python train.py --model="image deblurring model" --dataset="drawn branching plants" --train_examples=72500 --image_size=32 --crop_scale_min=1 --horizontal_flip=false --color_jitter=0.2 --task="deblurring" --loss="l1" --arch="unet" --norm="layernorm" --activation="silu" --widths=[96, 192, 384] --blocks_per_level=1 --block="basic" --dropout=0.05 --attention=false --upsampling="nearest_conv" --init="kaiming_normal" --residual_init="zero_last" --optimizer="soap" --beta2=0.99 --lr=0.0034 --beta1=0.95 --shampoo_beta=0.99 --eps=1e-08 --precondition_frequency=10 --max_precond_dim=1536 --merge_dims=false --one_sided=false --adamw_lr_other_params=0.0016 --grad_clip=1.0 --ema_decay=0.995 --steps=4200 --batch_size=64 --epochs=3.7 --lr_schedule="cosine_restarts" --final_lr_fraction=0.05 --warmup_steps=420 --weight_decay=0.07 --adamw_weight_decay_other_params=0.05
Rows from block 3 of a small image deblurring model, named by matrix and row number. Rows with one number belong to one channel. Each number is 128 + 32 x the weight over its row's rms, rounded and kept within 0 to 255. All counts start at 0.
After each channel's rows are labels from the 100 images, of 14976, where the channel reaches its highest value: "top examples" is what is common among them. Only what is clearly more common there than usual is listed. The data: drawn branching plants.
# convs0: first 3x3 conv (model.mid.1.convs.0.weight, 384x384x3x3, each kernel summed), inputs 0-191
# convs1: second 3x3 conv (model.mid.1.convs.1.weight, 384x384x3x3, transposed, each kernel summed), outputs 0-191

convs0.86 [133  68 172 104  87  92  92 154 142 137 128 155 108 113 110 156 129  60 113 103 204 133  97 178 126  58 182  99 106  98 110 109 137 146  83 110 140 154 124 116 126 109 140  71 138  93  94 158 102 138 141 141  71 143 192 141 128 134 116 174 142  47 105 123 113  92  90 128 130  86  70 102 150 158 128 118 128  89 155  86  78  51 114 144 114 121  91  84 170 135 122  89 122 138  72 136 136  69 136 121 104 159 136 131 109  79 109 166 160 146 153 111  88  88 106 140 129 138 124 135 137 162 144 119 130 148 132 230 137 165 110 116  61 139 101 106 113 137  61 142 142 169 121 130 121 160 152 154 128 143  59 164 129 133  81 188 144 151 143 137 107 105 104 153 110 123 102  90 130 133 115 140 111 125 176 182 150  74 178  97 136 130 149 132  62 183  65 162  51 134 157 105]
convs1.86 [126 112 131 116 133 135 167 136  88  93 108  67 126  96 143  73 173 128 137 130  86 141 151 111  66 158  83 122 164 162 124 128 160 106 166 100 129  95  75 166 134 116 143 156 118 132 132 159 154  74  72  92 114 121  95 145 172  92 161  62 113 149 140  61 133 186  80 111 107 159 198 139 159 137 136  93 220 173  92 124 143 185 129 148 165  92  95 105  82  79 154 149 131  79 170 118 146 135 135 146 112  99 121 138 114 107 123 124 130 110 132  77 126  98  94 154 103 129 170 166 143 115 128 124 101 153 114  81 121 136 202 153 108 132 146 139 137 159 114 127 131  91 105  80 175 194 130 134 107 162 154  89 131 142 161 122 149 123 101  80  94 176 134 172 103 161 112 182 106  78 121 119 149 119 130 109 141 131  72 150  86 143 157 113 102  52 113 102 145 112 137 147]
top examples: narrow

convs0.222 [187 100 196 121 130 106 141 144 152 170 116 141 108 117 145 214 106 117  67 135 138 122  69  72 108 105 135 163 163 158 121 202 128 120 110 143 107 109 141  97 129 143 114 137 104 171 118 142 144 157 127 128 118 129 128 154  87 120 106 197 107  94 217 133 130 127 123  95  44 115 142 151 131 149 158 150 116 132 109 120 127  80 158  96 112  78 108  94  98  83 167 108 148 125 141 138  98  48 126  89 136  73 136 169 115 141 124  87 110  79 137 108 171 120 165  78 168 209  78  73 132 107 152 134 179 115 133 140 185 110 147  79 103 117 101 148 122 111 160 103  37 107 141 124  81 200 181 137 100 145  98  97  67 122 164 123 134 119 113 174 114 133 195  86 141 107 177 154 185 139  57 174 157 112 169 103 147 115  92 100  94 154 139 123 136 160  98 110 170 127 145  94]
convs1.222 [118 169  75 158 112 145 130 136  91 139 146 148  80  96 142  81 170  54 175 120 123 100 108 138 122 109 127 118 132 132 161  73 160 111 159 148 151 189 100 116 169 115 170 112 151 142 200 132 129  92 118 138 149  87  77 171 180 153 151  87 202 145  81 113 127 151  82 141 180 118  84  92 130  87 143  90 172 124 126 107 105 154  65 137  96 154 123 183 141 114 105 114  98 144 103 139 155 215 124  85  96 160  74 175 128 125  72 147 171 147 147 144 100 110  79 181  75  56 152 195 118 192 110 133  79  83 153 114  70 117 155 114  97 102 157 111 135 130  95 151 103 165  83 119 131 152  78 166 171 121 152 152  99 141 123 151  95  93 124 118  56 171 106 105 145 132 160 187 117 138 144  92  75 135 115 148 119 138 160 134  86 134  45 140 132 117 188 157  56 129 107 181]
top examples: night; wide

convs0.313 [184 172 190 158 147 131 122 102 141 112 136  70 122 105 101  96 149 173  84 182 159 143 165 132  59 109 146  91 134 108 131 123 154 131 146 140 145 179 110 129 179  81 123 168 139 136 177  95 128 121  86 146 180 137 116 101 148 100  81 161 156 129 174 114 158  91 105  81 144 159 116 125 130 104 147 168 127 140 153 103 189 153  58 171 216 170  81 202 127  90 142 156 135 211 115 137 137 104 130  76 207 152 162 162  78 190 152 104 107 112 106 153 150  98 121 132 107 156 101  83  81  46 199 118 132 120 143 140 100  78 120 187 148  89 110 111 113 215  95 188  83 122 131 165 125 130 111  85 141 132 174  88 117 106 126 106 116 107 101 109 180 151 103 140 168 117 142  90 111 124 168 102  57  74  83 157 101 141 122 143 133 130 111 167 116  95 125 144 169 129 102 137]
convs1.313 [104 121  80 118 135 146 104 121  95 129 138  78 117 115 139 208 107 142 110 133 147 151 116 169 180 221 112 167 146 180  94 142  97 132 165 130 141 102 130 157 163 169 137 125 141 110 104 148 102 123 200  84  90 155 127 154 119 178 133 102 139 152 125 151  88 169 167 134 134 146  97 108  79 152 152 120 147 109  84  71 128 171 177 147  80 151 154 103 137 117 126  89  97 105 102 173 143 122 164 169 106 129  86 120 148 131 164 181 124 139 146 122 183  91 150 124 132 111  77 171 113 141 150 131 125 109 128 119 149  97 125  63 151 142 141 123 121  49 158  93 163 158 117  78 113 203 204  97  61 116 130 133  72 203 172 118 120 152 118 110 150 141 152  82 154 109 156 180 180  94 136 153 167 145 121 148 129 118  93 156 120  93 145 127 105 105 162 174  81 134 124 146]
top examples: night; wide

convs0.249 [126  95 159 173 127 198 144 133 101 156 101 136  85 173 139 152 117 107  83 142 155 110 121 108 133 107 147 113 123  85 104 170 167 108 132 111 126 121 126 146 134 134 138 122 113  61  93  77 183 103  91  51  90  93 137 108 120 124 136 114 133  81 152  82 150 142  80 192 127 110 153 103 115  86  65 179 140 115 121  70 113  72 129  98 112  96 134 129 135 174 173 149 108 120  97  65 152 159  98 197 102 138  72 129  87 100 114 146  93 104 118 108 148 171 179 109 136 105 118 115 126 155  76 103 108 106 135 225 127  89 130  75  95 132 126 129  95 131 162 134 178 140 110 100 150 149 149 148 123 150 115 130  98  97 123 101 144  76 115 119 164 144 183 133 114 117 107 110 117 111 122 127 123 112 115  98  95 150 113 134 112 100 144 172 173 137  71 133  42 131 155 118]
convs1.249 [141 153 191 109  99  91 123  95 101 117  99 104 133 209 195 153  92 152  98 129 143  90  89  96 180 144 139  89 145 171 119  55  94 168 140 146 100 117 142 130 185 111 170 187  72 152  64  68  79 181  92 161 115 149 136 173 144 100 126 103 134 113  83 155 100 100 108 113  90 148 171  92 133 156 148  94  91 122 156 175 130 146 156 157 148 106  38 103 137 130 159 174 122 107 136 138 117 144 208 106 119 103  95 145  90 103 102 113 126 171  73 160 159 153  96 118  93 114 123 104 129  36 155 175  91 149 100 122 153 172 154 156  94  90 104 110 142  95  98 124 163 104 133 127 116  73 118 117 151 114 127 131 149 138 104  90 107 160 116 128 150 148  80  97 148 175 113 151 179  85 110 114  84  74  80 126 162 110 141 123 111 138  91  57 104 142 164 118 132  96 166 132]
top examples: autumn leaves

convs0.345 [114 167 108 109  84 144 147 167 141 104 123 109 157 117 121 154 123  98 131  91  85  72 137 136  95 121 146 136 148 108 112 142 161  94 153  72 161 121  92 122 142  99 126  43  61  87 174 134 144 109 178 121 103 148 102 218 139 149 183  88 159 129 109 138 172 122 106 185  98 186 126  86 127 118  79 141 128 118 138 150 118 100 123 139  88 126 118  72 113 130 118  72  97 123 166 125 157 116 127 129  40 106 100  98 148 113 116 114 108  90 103  93 114 113 131 111 126 164 127 106 112 138 146 131 113 150  67 138 121 110 117 125 136 186 226 114 111 141 146 132 125 151 116 146 108 121 162 176 121 137 184 123 136  93 149 156  92 131 131  88 155  90  66 146 151 178 117 136 190 100 114 166 103 163 128 151 106 118 135 115 188 111 151 145  66  91 141 129  92 111 131 191]
convs1.345 [152 127 128 127 174 124 128 124 103 133 155 117 132 154  85 121 146  96  59 171 101 133 108 131 148 126 169 121  99 181 152 119  98 190 172 127  80 117 111 123  91 181 105 135 162 214 145 152  93 169  93 140 184 141 164 131 154 117  48 125 127 154 103 177  59 188 161 111 148 105  78 115 133  98 170 140 124 144 147 107 123  79 131 117 177 120 159 105 198 159 107 119 116  99  47  97 118 146 169 166 162 151  96 114  87 146 179  89  85 127 174 156 191 157 125 118  88 115 170 160 128  83  83 134 171  97 153  92 124  99  94 132 101  93  84 159 160 118 138  98  78 105 150 106  90 124 140 115 159 110  44 139 160  62  83 120 143 125 181 184  88 138 152  47 121 127 120 106 109 106 153 138 123 122 178 113 147 130 174 161 107 137 122  79 155 146 134 122 126 176 177  63]
top examples: night

convs0.330 [185 106 178 126 138 130 127 168 198 112 163 119 109 116 122 122  78 163 110 101  69 101 163 117 188 122 182 119 100 111 136 130 166 167 121 138  74 119 157 119 121 133 159 122 113 105  53  74 128  85 107 143 169 169 148 122  88 177 138 147 107 172 120 132 136 159 146 149 190  91 160 126 136 140 173 156 100 124 108 115 118  68 162 138 118 126  92 125 195 141 141 176 148 147 177 164 114 162 122 126 158  88 104 140 126 117 110 162 165 150 140  91 130  92  79 126 159 102  89 122 123 101  94 134  80  90 123  92 151 164 106 115 141 174 164 136 105 132  81 111 106 151 167 115 143 105 124 107 182  89 129  90 139  71 203  87 213 142 147 200 139 153 157 140 170  85 156 142 108 144 147 174 109 155  85  99  98 101 116 124 150  79 168  78  77 210 140 126  95 144 171  77]
convs1.330 [120 108 118 177  90 189  94 149 190 164 149 123 105 125 116 176 170 147  52 115 171 104 155 112 170 126 101 129 118  76 141 105  81 152 172  79 129 139 130 157 160 110 126 155  97 115 107 166  57  80  77  85 136 154 147  84 143 184 120  55  90 149 158 127 150  85 117 128 139 147 122 221 115  61 141  96 142 126  99 134  69  66 137 118 130 110 129 126 128 129 119  88 108 158 178 115 112 182 160  72 106 151  83 117 129  97 167 184 140  88 167  96 172 104 146 120 104  91 168 115 141 183 137 154 134 143 133 150  84 119 141 124 145 152 109 110 154 131  96 198 137  87 105 140  95 164 220 174 214 139 187 105 128  93 158 201 121 173 138 161  96 185 125 151 128 133 120 152 128 132 172 118  86  94 126 189 139 113 116 150 122  85 182 139  92 119 168 121 151 154 128 117]
top examples: bare

convs0.21 [106  98 145 154 108 120 143 139 111 155 180 120 135 122 178  30 150 104  97 164 137 183 104 190 101 126 152 132 135 125 152 106 156 152  77 112  95 110 108 144 133 115 124 160  97 158 122  94 134 145 193 153 169  80  98 128 146 212  95 177 155 141  89 149 139 127  81  13 179 154 165 128 120 126 127  91 202 113  86 134 122 169 186 127 120 110  94 174 101 112  98 120 140 122 150  75 169 151 162 145 116 134 147 129 168  95 146 124 156 108 161 105 188  78 116  90  99 145 174 151 104 146 155 103 154 145 122 114 122 152 138 116 184 154 120 143 147 153 152 192 134 126  82 110 147 157 122 132 152 134 113 166 144 103 121  92 100 103 123 121 143 136 110 115 128  46 121 156 154 134 149 161 132 140 141 140 161 135 173 156 206 130 153 154 166 104 124 123  98  99 131 100]
convs1.21 [106 201 157 157 146 139 121 162 117 157 134 167 104 137 103 182 121 166 167  87 146  75 184  59 127 125 128 179  98 150  99 158 103 169 151 104 154 131 168 130 119 141 173 158  75  82 116 146 150 100  68 169  92 210 215 108 131  97  98 160 125 177 148 130  46 156 146 142 167 144  85 133 141 115 116  89  72 151 154 102 102  91  67 159 157 156 191  97  97 131 184  97 129 162 103 139 143 107  97  73 169 155 131 125 105 189 117 148 139 123 103 134 148 140  68 140  80 134 119 124 127  82 151 129 148  89  90 173 156  87 137 148 154 115 132 149  96 105 103  77 119 146 176 132 155 101 142 138 104 149 115 132  77 125  72 205 135 100 125 150 103 179 105 160 144 126 131 127 137 156 118 106 104 147  87 116 103  69 121 134 143  61 148  74 140 165 181 159 182  84 136 150]
top examples: night

convs0.12 [187 133 154 160  93  92 122 120 155 109 127 121 121 160  66 101  99 136 205 159  94 106 127  76 100  94 164 138 105 154 138 121 115  85 167  76  92 124 166 177 129 134 121 106 137 116 105 117 158  92 101 114  93  85 146 121 130 116 169 146 127 136 102  75 133 118  85 146 107 116 117 180 120 193  60 163 105 142  95  53 125 179 112 127 155 107 118 171 110 106 115 121 106 139 101 110 182 104 114 150 111  86 133  42 162  83 128 119 126 158 154 100 147 177 131 121 128 143 137 109 162  88  93 134 158 186 145 145 132 162  89 175  88 152 148 116 113 107 153 157 136 128 137 179 111  75  93 128  99 166 136 117 139 132 144 143  62 153 110 114 169  99 120 110 155 194  75 131 162  70 112 117 144  97 159  92 172 105 145 126 152 110 119  43 131 108 111 138 136 169 118 125]
convs1.12 [103 161 139 116  89 139 114  96 137 119  98 190 148 126 129 172 134 112 185 116 139  71  99 167 132 157 111 110 127 128 161 136 163 149 137 224 177 154 108 117 160 154 159  68 115  80 180 168  88 156 116 101 143 106 152 119 126 129 150 136 118 150 104  84 114 122 120 128 114 102 151 143  81 129 139 128  80  91 129 136  88 170 130 130 112  93 171  78 105 143 113 175 110 124 170  93  81 181 146 145 122 178 157 174 147 181 146  61 113 114 133 167  87 141 148 130 149 151 161 127 150 168 133 122 165 100 144 114  69 126 127  77  84 143 125 177  94 143  72 122  65 126 128  23 125  91 121 116  73 108 106 119 120 130 153 126 181 124 142  81 135  92 188 177 150  71 129 102  96 179 158 111 104 147 169  96  95 139 112 139  79 117 138 128 139 142 141 117 127 145 157 143]
top examples: autumn leaves

convs0.177 [155 145  81 151 113 202 108 144 116 171 152  73 135 169 114 118 146 120 171 119 105 166 148 177 119 138  61  87 133 124 139  99 139 133 128 115 133 104 117 121 175 130 156 163 108 159 136  91 119 143 130 117  99 177 192  71 105 116 170 147 178 158 100 114  96 111 161 125 132  42 153 164 145 112  96 106 121  86 155  66 110 199 188 128 105 115   7 130 151 143 103 139 132 160 133 159 116 158 113 123 122 156 166 117 119 159 181 134 184 156  98 122 133 100 112 114 208 154 121 106 208 170 123 125  78 127 146 173 135 146 112 133 150 119  92 129 152 161 159 117 111 116  86 181 117 123  91 164 127 106 183  91 104 154 166 123 137 137  59 116 125 116 154 121 155 152 189 181 105  65 137 105 137 145 150 120 120 154 106 103 113 130  98 191 164  73 153 123 132 116 142 124]
convs1.177 [ 60  86 118  50 137 110 139 144 133 102  80  68  80 135 154 133 119 150 116 188 147 103 138 145  84 161 169  90 153 103 151 109 119 111 149 195 130 182 114 171 115 188 139 114 136  75 103  43 153 180 119 129 127 109 149 177 117  92  89  95 152 111 130 147 178 147 120 150  66  96 141 118 120  83 160 160  88 112 169 157 138 148 127 131 139 103 144 114 137 139 134 126  61 107 115 131 151 173 165 119 120 116  71 153 146 109  93 134 121 163 124  83 174 184 163  95 144 107 112 133  90 161 177  79 119 128 112 107 150 184 143 119  94 136 138 161 141 146 149 106 127  75 179  98 150  66 148  67  99 117 101 177 159 149 164  71 158 144 166  96 193 122 127 141 149 145 109 137 157 101 166 130 137 121 114 128 184 139  97  98 114 147 171 171 120  96 161 127 138 130 135 122]
top examples: bare

convs0.144 [115 107 122  67 101 128 140 134  90 102 172 135 138 101 128 146 151  94 133 168 163 149  63 129 157 132 186 122  80 149 105 102 117 188 135 155 166  66 166 163 167 149 122 127 124 195 135 158 147 115 177 135 110 147 156 152 183 103 102  21 124 103 122 135 101 117  97 131 171  67  98 134  96 106  79  98 148 109  87 122 115 132 166 142 112 146 183 104 123  81 154 115  96 130 135 117 196 192 159 145 187 127 180 135  53 154 145 119 127 124 102 153 183 125 174 108 126  95 146 109  90 131 139  98 178 147 108 155  78 148 107 110 145 110  95 131 132 137 100  97 117 128 126  97 142 123 112 179  87 137 107 135 123 157 102 132 122  77 172  91  49 148  45 149 186 103 141 160 121 164  89 116 160 142 141  82 180 122 133  79  98  97 145  73 116 130  94  29 116  87 135  57]
convs1.144 [146 164 114 117 130 102  56 141 151 109  77 129 122 164 148 101 113 160 109  61 118  80 183 128 118  76  88  67 127 113 128 146 124 104 120  72  96 181 128 125 163  69 166  71 136  38 119  98 111 111 116 116 126 105 135 155 113 184  92 149 102 137 145 132 154 155 105 105 141 176 179 184 168 102 162 155  69 134 192  81 184 162 124 175 103  84 197  95 100 150 140  73 143 138 149 123 117  72  64 107 119 158 142 121 175 103  90 151 157 122 106 117  88  97 122 165 157 112  90 132 113  79  83 121 176 119 143 133  88  84 148 112 205 139  72 136  53 111 101 123 158 184 129 129 203  91  71 133 130 104 183 164 158  92 163 115 170  91 101 110 178  84 153 138  74 150  90  77 124 116 138 167 133 112 104  88 123 118 153 108 160 112 134 115 118 106 140 151 117 162  75 120]
top examples: night; wide

convs0.364 [117 122 143 122  84 111 135 122 109 135 109 130 150  93 139 126 141 120 177  96 157 137 147  54 200 147 148  83 103 132  89 201  99 143 135 137 114 109 133 157 118  84 134 160 130 137 123 112 135 160 105  74 120  79  67 144 124 150 141 115 142 148 149 107  76 102 165 155  97 123 187  56  94  98 125 125 173 147 100 130 164 120 174 147 107 128 230  82  78 110  62 108 104 122 138 114 144 137 200 136 112 104  72 124 127 141 121  93 112  87 152 145  71 123 112 114  98  53 132 149 143 113 142 164 209  89 149 172 145 157 104 109 110 105 133 141 115 125  88 180 112 132 159 130 102  99 140 175 113 130 109 150 133 151 111 121 106 103 139 146 140 127 113 134  93 164 124 109 109 128 150 101 114 131 157 146 148 127 128 102 124 115  95  95 154  98 105 147  77 172 108 141]
convs1.364 [197 150 132 146  88 132 123 133 123 128  73 117  90  91  96 113 126 154  97 163 135 130 117 142 113 162  98 117 100 141  99  36  90 159 139 127 121 142 105 166 177 166 145  71 138 154  92 142 126 116 179 125 141 113 128 135  95 108 140 108 118 123 125 127 160 103 147 137 130 159 201 109 133 128 185 128  32 119 144 140 102 149 148 168 143  69  79 104 136 168 108 164  98 102 108 137  73 241 129 104 122 171 157 137  85 129 125 102  88 108  74 117 152 145 108 120 158  90 119 122 135 188 146 100 147 118  90 177 108 130 130 179 124 131  97 105 130 107 175 151 180 134 124 146 171  84 116 128 140  83 116 152 158 152 123 123 175 215 170 134 135 111 135 136 155 200  84 148 160  63 104  77 130 147 153 176 129  86 164 110  71 130 137 111 130 159 120  88 149 118 167 121]
top examples: white flowers; night

convs0.123 [141 119  98 142 128 154 128 109  82  64 101 105 140 127 170 255 148  96 100  87 167 132  64 163 113 128 170 163  98 111 128 109 148 133 142  98 129 112 137 135 129 139 196  89  82 193 125 149 140 135 128 166 124  82 130 131  48  87  52  82 139  31 110  96 117  85 175  98 119 143  99 155 120 122  72  72 109 165 117 170  95 109 158 121  49 135 121  68 136 130 129 153 131 123 139  80 156  98 111 143 101 118 114 167  99 127 141  69 115 187  86 124  92 151 166 131 146  80 145 106  75  96 144 137  93 131 143 166 181 152 163 103 102 153  78 127 122 123  91 144 131 119 151 165 127 133  92 156  76 144 143 129 105 123  38 188 168  91 114 165 143 106  87  84 146 148  80 136 128 183 148 117 151 117 135 103 135 116 152  83  84 113  91  87 133 114 132 131 132 173 130 206]
convs1.123 [ 95 109  93 116  98 104 131 169 215 148 172 116 144 106 127  97 108 130 108 190 104 149 120 116  96 123 112  77  99 116 151 108  97 152 151 166 147 128 128 142  93 128 142 171 120  55  87 143 135 147  73 108 160 160 129  62 107 124 208 160 121 146 145  66  98 122 106  89 168 150 159 154 136  88 156 136 153 110 111 156 216 159  91 159 195 167 143 169 158  95 127 109  77 105 152 111 117 150 123 139 111  78 140  86 112 142  97 129 106 114 146  97 152  78  93 146 139 170  65 145 189 137 106 116 135 106 123 121  95 145  84 173 217  37 109 158 113  72 184  84 111  98 148 133  80 148  98  63 120 110 134 174 151 162 175 127 200 102 119 110  97 194 143 131 194 133 154 144 155 105 147 142 167  95 150 119 190  86 109  94 176 139 130  89 127 187 123 183 114 106 104  49]
top examples: white flowers

convs0.137 [143  88 123 116 101 105 119 108  98 185  83 117 122 111  90 115  94 188 145 137 106 118 138  87 115 151 155 115  82  99 117 134 141  98 118 129 148 100 180 113 161 123 139 103 166 139 149 131 152 134 103 160 141 236 107 131 179 101  84 118  94 152 109 162 140 153 150  96 118 126 120 131 116 196 148  99 114 105 114 124 176 161  84 144 101  74 140  34 123 147  75 140 155 128 101 141 130 160  98 154 145 150 134 130 156  70  94  96 170 138 162 134  81  70 113 118  84 153 107 124 149 136 121 151 186 141 132 156 131 128 137 160  65 138 121  72  79 102 140 128 113 145  55 125  88 133 130  96 171 134 121 129  57 110 119 122 177 128 163 140 145 177 117  65 160 206 185 104 141 102  88  47 158 156 110 146  94 141 119  32 111 174  93 123  97 113 138 173 129 116  79 109]
convs1.137 [179 133 124 166 117 108 126 120 114 115 117  85 105  16 114 114  82 140 112 147 182  97 171 193 116 117 156 121 167 147  98  78 174 136 144 102 128 139  72 140 143 110  53 131 123 143  85 139 139  80 189 142 122  70 123 115  91 183 160 119 139 117 132  78 133 125 114 142 169 101 152 161 104  58  87 137 107 171  83  88 150  92 112  76 128 144 123 111 203  81 158 114 136 144 172 146 118 119 130 160 159 163 104 106 142 141 183 114  98 117 146 163 140 146 147 146 156 125 172 144 115 116  98 124 108  82 191 124 102 104  99  76 110 100 142 115 126 136 140 185 102 130 151 130 133 167 163 162 125 100 137 104 156 179 154 156 132 161 133 126 149 111 145 109  93 116  70 113  96  98  50 190 134 150 214 158 113  99 134  84 118  81 126 111 119 131  97  91  85 195 130 160]
top examples: night; wide

convs0.94 [140 136 106 144 153 137 119 151 170  93 125 155 121 138 117 113 143 146 124  85 102 123 145 152 116 152 126  91 164 110  92 137 128 155 106 169 134 107  98 137  65 113  99 138 104 150 155 135 107  96  94 119 134 179  91 124  87 143 105 101  92 124 139 110 102 105 158 107 143 132 133   0 113 125  50  62 131 137 132 106 144 135  88 146 123 158  39 153 115 122 174 137 128 130 141 147 143 182 175 115 117 127  82 181 115 115 116  88 141 160 106 147  94 142 139  50 200 129  45 102 219 124 143 114  91 110 135 139 103 147 113 115 174 142  37 155 115 155 152  80 104 152 156 104 150 120  90 167 146  77 201 125 168 137  42  86 119 129 198 126 115 168 118 123 109  97 142 200 121 149 155 102 159 125 141  90 100 166 103  84 134 109 128 116 120 150  86 122 188 156 118 101]
convs1.94 [108 168 112 158 124 133 177 132 116 174 143 108 121 208 129 134 103 139 121  87  54  99 118 125 106 105 119 116 199 146 120 106 148 118 113 131  69 160 164 150 151 151 226 144 176 157 126  68 146 105 160 191 138 122 193 127 144 164  99  86 190 100 146 106 138  92  84 132 104  91  98 125 193  66 126 141 142 132 131 161 101 152 130 174  90  66 123 133 137 177 125 140  61 149 109 116 104  56 107 160  99 116 105 122 136  85 111 182 140  92 104 113 134 114 143  84 145 118 130  89 108 172 178  86 162 150  52  95 130 148 133 171 100 145  97  97 126  79 166 113 129 117 126 173 154 107  74 139 142 141 157 129 172 132 152  82 107 157  80 115 247 113  99 127 135 150 127 134 125 149 146  51 116 135 137 128  56 114 171  49  85 127 134 130  94 130 151 125 124 158 167 145]
top examples: bare

convs0.155 [134  83  84 120 131 179 163 131 147 166  84 144  46 131  88 107 152 124 139 100 179  92  66 152  68 136  91 112 101  99  93 129 137  95 127 138 138 152 129 122 152 135 121 121 118  74 126 115 184  68 148 146 103 102 115 156 162 165  94 153 129 168 116  90 129 139  91 128 121 108 154  52 166 106 145 157 100 161 110 111 166 178 157 134  94 216 104 117 118 127  92 153  97 136  45 140 157 155 156 181  94 186  97  94 121 148  78 117 152 125 102 187  92 147  61 125  93 120 128 124 134 177 100 142 152 124 162 186 103  81 111 130 113 148 124 148 174 111  99  70  89 142  91 110 135 126 118  93 117 158  84 109 179 140 152 151 128 168 183 132 128 133 139 160 104 172 122 123 132  71 130  77 202 127 121 109 145  88 150  93 169  81 104 156  98 205 134 117  96  85 112 158]
convs1.155 [164  99 145 142 159  67 153 152 128 117 130 130 189 141 145 129 163 122 148 124  86 160 142 130  88 167 120 135 141 116 103 187  89 154  80 109 114 132 158  79 116 104 157  99 120 109  34 127  76 185 100 126 162 121 193 129 101 168  92  94 150 157 115 141 201 149 117 121 106 126 148 137 123 129 159 170 162 128 142  95  74  66 118 113 198 104  69 111 136 162 128 135 177 128 157 113  91 114 110  67 133 141 133 134 116  97 164  88 119 126 136 116 126 108 169 129 171  87 166 119  83  57  82 138  26 113 116 154 147 121 156 114 117 152 157  83 136 128 129 162 151  93 126 138  98 144  87 136 120  95 113 125 116 104 107 103 108 112 112  91 117 121 137 104 169 129 140 155 125 166 181 127  74 136 108 154 161 111 117 124  96 157 148  30 133  91 166 148 134 108 158  34]
top examples: white flowers

convs0.14 [125 131  83 101 131  81 175 101  85  92 134 137 122 127  92 130 132 131 145 108 138 188 147  72 151 131 186  92 121 134 181 126 169 119 137 170 114 105 102 133 109  98 129 208  95 133  64 132 115 105  57  81 142  64 165  89 151 117 123 108 100 107 108 113 133 131 101 123 116 100 106  85 106 115 211 119  85 110 105 137 134  79  91 102  55 191 137  90 140 126 129 136 141 127  93 176  99 107 100 111  71 138 136 162 156 127 128 142  75 167  89 149  90 135  78 169 111 119 169 104  63  88  96 126 134 132 108  78 131 152 187 118 139 103 163 109  90 117 144 141 118 105 124 165 153 150 121 136 105  76 159 131  78 115  74 121 134 170 152 114 145 129 178 110 131 103 117  91 134 117  93 117  95  72  84  93  89 133   6 161 164 123 147 102 136  91  82 138  81 123  74 126]
convs1.14 [178 167 109 120 130 109 144 124 126 137 148 121 158 114 186 122 110 157  97  64 166  77  79  93 155  87 121 207 127 118 123 124 116 166 103  87 227 132 132 141 137 141 110  91  99  95 109 105 109 168 201 143  83  98  94  95 164 101 128 157 121 160 123  88  91 122 170 142 174 150 113 138 137 163 129 104  85 146 119 132 155 100 111  94 172 132 114 167 144 139 155 131 167 108  96 119 133  66 141 119 153 116  93  99  83  98 198  89 147 158 112  85 145 154 126 139 211 158  93 164 109 148 116 143  95 175 132 174 149 105 117 118 188 148 139 101 198 154 101  67 118 134 157 118 158  79 107 115 130 158 137 172 196  77  92  87 159 123 121 113 134  39 150 132 156 177 119 142 154 132 167 113 176 145  73 180 173 136 165 156 102  80 113 146 159 137 163 133 146 149 180 131]
top examples: narrow

convs0.26 [118 118  53  97 109 147 135 134 124 106 154 148  99 105 141 120  95 133 151 126 136 139 130 137  91 162 109 122 134 144 153 113 114  52 131 179 122 152 126 153 112  99 124  99 126  75 148 150 118 136 163 183 125 109 148 114 113 144 151 130 142 115  61 145 174 140 127 165  68 138 144   0 116  87  95 168 138 120 124 157 127 101 145 144  54 164  56 149 156  83 148 143 139 142 108 114 119 164  63 130  94 136 148  97 147 114 111 110 174 155 106 131 102  36 126 128 131 117 113 120 163 135 128 116 115  65 131 114  81 107 138 155 132 174 134 179  80 138  90 105 153  75 121  87  99 158 111  93 177 125 113 151 168 135 113 147 110 100 182  84 150  95 150 134  82 157 168 123 139  91 198 112  81  97  98 106 109 133 139 145 141 153 117 255  72 204 114 106 126  89 102 133]
convs1.26 [ 93 114 205 162 126  95 148 148  80 197  98  75  98 157 133 113 133 127 134 146 112 100 125 138 121 147  96 138 111 129 138 154 145 137  83  34 125 149 105 152 116 145 165 197 130 129 126 114  77  89 121  76 133 116 147 119 109  79  75 130 147 128 146 124  63 163 105  81 140 113 135 123 140 129  88 114 129 142 112 133 166 150 106 104 139  57 125 147 117  83 112 127 129 119 106 121 116 114 159 101 154 138 131 158 160 138 117 110  71  55  99 132 118 166 177 161 183 118 132 107 102 135 136 189 111 141 100 130 176 161 112  95  97  76 149  51 143 101 196 135 168 126 133 153 103  87 140 179 102 154 155 103 133  84 116 145 107 150 123 120 146 103 101 149 177  74 111 118  94 190 112 159 147 144 113 152 108  98 156 156 104  99 178 104 162 185 128  78 145 173 134 126]
top examples: autumn leaves; pink blossoms